Weights of a small model that predicts nearness at each pixel.
Model: 31.3M parameters, encoder norm layernorm, encoder activation swiglu, encoder patch size [8, 8], encoder layers 16, decoder widths [64, 128, 128, 128].
Training: nadamw at rate 0.0012, 20100 steps, batches of 64.
Data: trained on rendered roads seen from a driver's seat, with toy cars, trees and houses, 145000 training examples, 8.9 epochs.
Rows from block 1 of the decoder of a small model that predicts nearness at each pixel, named by matrix and row number. Rows with one number belong to one channel. Each number is 500 + 50 x the weight over its row's rms, rounded and kept within 0 to 999. All counts start at 0. Numbers have three digits each. After the name is the row's rms in percent of the matrix's.
After each channel's rows are labels from the 100 images, of 14976, where the channel reaches its highest value: "top examples" is what is common among them; "peak on" is the class under the peak. Only what is clearly more common there than usual is listed. The data: rendered roads seen from a driver's seat, with toy cars, trees and houses. In brackets: how many of the 100, against the usual share in percent.
# convs0: first 3x3 conv (decoder.mid.1.convs.0.weight, 128x128x3x3, each kernel summed), inputs 0-127
# convs1: second 3x3 conv (decoder.mid.1.convs.1.weight, 128x128x3x3, transposed, each kernel summed), outputs 0-127

convs0.68 121:428549522412524425518535469457549481470498475442508510526405486399473503503531499465428424561455559500468563524446535424492427514483505516436438482557515558533555569552464495428481401427491604488492545523523519619469458517467545526501443489513437571439480522496286496463549521463521576519488463464530502479545525455438613493473479525473464549522533505452622505499512487418463546519507
convs1.68 130:519513476494512525367468520492473399478514520608471542459512476589516486486499395498539616557527512475564455404409506538474473505409481434507534611441573528518466472523463509464583495559536521456461406460451618420569653540474584492477560472491492482488495552528495479530483502535509513517465535561522559474532476551548572424548535385526480517478492478545470538482480444555569493483521
top examples: straight (77 vs 32.9)
peak on: road (99 vs 35.1)

convs0.4 098:513512485582502450420480517536426542482454465553535475489515478458515510459473446524477541433511429511492568394450430490481511558442478478427583470530408503497488552356547430474498530463416468545454481462493424545535456473483520461512467485356516462487530398496504466471502432509588506460474459488465473472577387413560464522556433566438500462444459480530394456485498428572415479577488
convs1.4 102:497507541441553472473499480490503482497471572484563440538424521567453571508501453458459598584557518461613494570468491458467500500512475476569524487467585614571457444468497421490589433565535519458521550529509548469478568532456565578501489451498550447439469511519469517490498604614457511542487567514487548516425555567467569462493543390417499559557500487497564587564426480515587498432564
top examples: solid white line (53 vs 25.3)
peak on: road (100 vs 35.1)

convs0.117 112:429438543529524460444495504407483536515480502464475418436442510475500554514467444514492359457451463488481551525502446462505444482516476476501461440502485522500554416495475513469505333494415443519459458514486623556463445459526358466494487455477542450502496396490414492480449472500421500494453424474507465506522462447430468495464432382451373491495520534443509454462503415493447554441443
convs1.117 114:539483495516590458482502532525457512527434406492506638479577542464520541488543526532501487518562524535577477490457561397351460515540463556533524570484458472545498572558482580483426502576512575451512509513507458536413476356474526495467583524516407442546518470551490589537563513407385446500528556521490503500583566493521528484471497465515536451528485546550454444492419451527464542569524
top examples: car (100 vs 54); bends left (82 vs 34)
peak on: verge (70 vs 17.1)

convs0.47 108:489505505428559482508512455459450481428438519469541532546499524434493453523494439475479381483465526522461441458422453496491390529502471434469399467597495512506555402544437469473507422506448553482444526539522514583409485458378531499476491551516456536560459463534289474448457523503528586563491472469479528477540494465426637465532531477507428550499488487497534509510554486505466567558488
convs1.47 122:555530483440529498433539449469465479454465530578496503452654551505516481524542508440476557441537449543586529475519546536453444497509478455506546521530634591545470444596472548371493529565506514530510442416555592461534539515405543478496534484492497485518507612482468562554466500484449496528499555571516530569509488494573550412554542477452591511525535548519588576494383536468495540525447
top examples: bends right (94 vs 33.1)
peak on: road (66 vs 35.1)

convs0.37 107:491496410556541431611440503487484556499391372444448518474513622451501472388525451472536452438461485535535405443506503483417501445514515544443564500415469469541418494510435505540585426460475604508476494496561526533456482537571512519443533500497547450528454455505467526539495490541446500632497515434434463501534539475488531403436538533495416516498383553467496533456514549456504514482536
convs1.37 099:433570525429424528435511546422550418480500536485478588501482410563472591507520401546554586510441432452478527506459419563569497519422435505479513501528443468439523565465505454505526559442510501587450484568449530485525591526446509468559442457550416506407512480450555518508536485461581543466562480501454499422396490543436489456433496476526517440471517409475424461544623484501469449500516
top examples: truck (87 vs 54.9)
peak on: truck (75 vs 4.6)

convs0.101 101:438366475571495574471538486457388483451510501543462396444496438502539495472526480490503441522407432513467525486428531491523402532416437489497515409542491451475524368575506540495543556469378519479568480551440599470421500408451490445494431506541519465405497569473473488507461509459477486487549459504509562455469403490399452440493475476432440440489478473498414523512460534518524480462484
convs1.101 119:436556425468485411600483514467512644489423531451561469599538518430457561595479481511475467406458513517523546608603514475425522524587509513479539414553464590503494571529566507509413483462500526511581490447564500515583459462482430467521453491540462515508559533498523588489484551518549503507523524526512436485495579456497375508435567511504590557491511515515457524449547559477440515531543
top examples: bends left (75 vs 34)
peak on: road (100 vs 35.1)

convs0.18 094:564550483481453495534440519427278540397461488528467467461558516501472534491513469519439469469433577560484515475517490498387496523579512427465495527473539511526442450461536536308553517493386410414564459403481507375528455477524422512440550468449538542515476556464496506504453480492532432555489463475550492504531478511457505509447496484493530521539465545522504502522488478544556479511501
convs1.18 097:430562537541494434547562505587552455480457492469511430450400481591528564587542514467526483531525515514558538434552451517539535510495457543459492554533541511474480493482461510489511545504438508616510486540568525579439521455534413493540440494468551482526438612458434478498508523582532461489472536402563541572522509505518422471482497578335511527465527458487601464582559602474468396479463
top examples: vehicles: zero (32 vs 12.5)
peak on: truck (28 vs 4.6)

convs0.33 090:554461584495486508385492533400401523430443522502493495441455484515561478574527482490442419518451432531451517512492500534533368541494514472487536468555450431465533435534462488371516475547400494519537484510467485550464440412507403450516450425452418608475449483498504501514547470498498530589486474513549482478532471499428468468558450430498448479438555471411538472492551469472407518532368
convs1.33 107:467559480559549460607504539497569565486483533492581459471514493512433529560476473455480582506499533536518483587569530430418506512546463582470531491505472588544521572479461516452481518498377488494495572374561467530456501391481409516395459446558450448529512536449507571532590500462468455469612553487531482534541526521468456510543545531440620527491507543574481529553486610438450484457494
top examples: solid white line (51 vs 25.3)
peak on: road (88 vs 35.1)

convs0.119 087:384430455527475466471442497471475524618534520546475513502470596487459484422455521584446399420531513493482549473445475474477449494407424487421515339476471585432507450588480545541535492499396475521478498402489534543485496463497400526622431510506540381486558449465496469548543502456532510536437496487518520521550500496471449469473512441480486472466475545566430448434535489509455520431514
convs1.119 110:538477567496536508563508480480497525475544518499508532561497479511509501551602508487636454495610611584578552476488566520421488496530527474514486412423486492413535522489492484462456491466498505455481614548423474520524458431519423573389551484504446391566491513580513466479525481457446409558487625390540509462584527548496492480554468497485561540528509512423450572511445537439527523515551
top examples: solid white line (51 vs 25.3)
peak on: road (100 vs 35.1)

convs0.2 082:394364521491504496502449608526416469456449499519471399490480486555510518458505449540513401510486584473521491456438487507487445551473590472468445474500436493430506382509488559428566547530482511442488506389474446510362463484457499432474453437504492408505465485542578537402478486509461495612482527466499507495498417484495400474493449496483436536444517460423427441434517501485456492452527
convs1.2 078:429591527517544490586526539502562564579499514481464446476498498485509485523549486476495553493439407600527523532595517478530465523599588554518527587534459548514478570514492432562587456450449488498554471505543548560539491507460485560438479412469412557489489392433539562625590465554495518533613471555492484447508507566430484519475541562580475464460521415534488551550584545456496462499467
top examples: bends left (60 vs 34)
peak on: road (100 vs 35.1)

convs0.108 116:439447453495554413559478463455498545435509488478482454488450484465435550492477509403480426470487569444470483521539490485476414483524468433518461475466511410579440467449486477485505431529464487420460464512457515476473536447471452511430511414462491468444463397408443452503355484470379524527535497527519486440471548593425454413465543445494446462505520508494529565437406537376521529383516
convs1.108 106:570552431467479459347546493456515493471455521408500464444634558503576514486538568578402461511458460491529517465469418554456525510477477526447439512563469410462530460509505567455443579516550521588512526443562512508469468549491480472572457596502474575501558504504517502459466458493560550484473513461491531566501531412618505484462395544512495449474511479453596408468567519466405505544479
top examples: truck (97 vs 54.9)
peak on: truck (94 vs 4.6)

convs0.113 082:507494537476559457444564401490423491383472490469504537522570506486481483417525480409494557439460438532494606418520497447420534480501643508471599465524549555578481516543558449405456421485498522505507463380508511556519531498529409524467496491465525484545507545442435518521397494486445519494502617508538397527478530490584464416442536500457484489522472562494522538475466423543569439480473
convs1.113 109:519483524491478508529483466511509462481554517549520454485409522470530453471503473494546484521473528522423378488458421519620555528447460530509570547485524476478486455466442481649565509500475404488545528650459442512445485566499559532523472569549598513515377446444530382505508451506517509521502464503444549545486453524487511557618407599452509511537579451494549464566551530486558449493546
top examples: solid white line (51 vs 25.3)
peak on: road (98 vs 35.1)

convs0.66 095:353463486558551472502475499483612470514504507461517419483375484419550552426476470474514356524447431499496546558531522438540460486504393505471428446473380590526506547533456550427578412495551466497360523464513559555489440526497485481497457489439444483489483420489497487472607522489538519487486467459506516434492514541560472427468480471435434503468523486420492487439447486494445472499499
convs1.66 110:465541543497623430472513587488400493486536470467457577493573506573458496567587479482562485533564565542535468394493523442455517474490560438470483530461512459409491521468419527547517491558550506463412560467463513505500569449475465537377512422542449431648564465560452511503510445449492449533555555499500502474589564507500558533496429436563536519516451442503503523519512461504512465521636
top examples: bends right (92 vs 33.1)
peak on: truck (46 vs 4.6); verge (46 vs 17.1)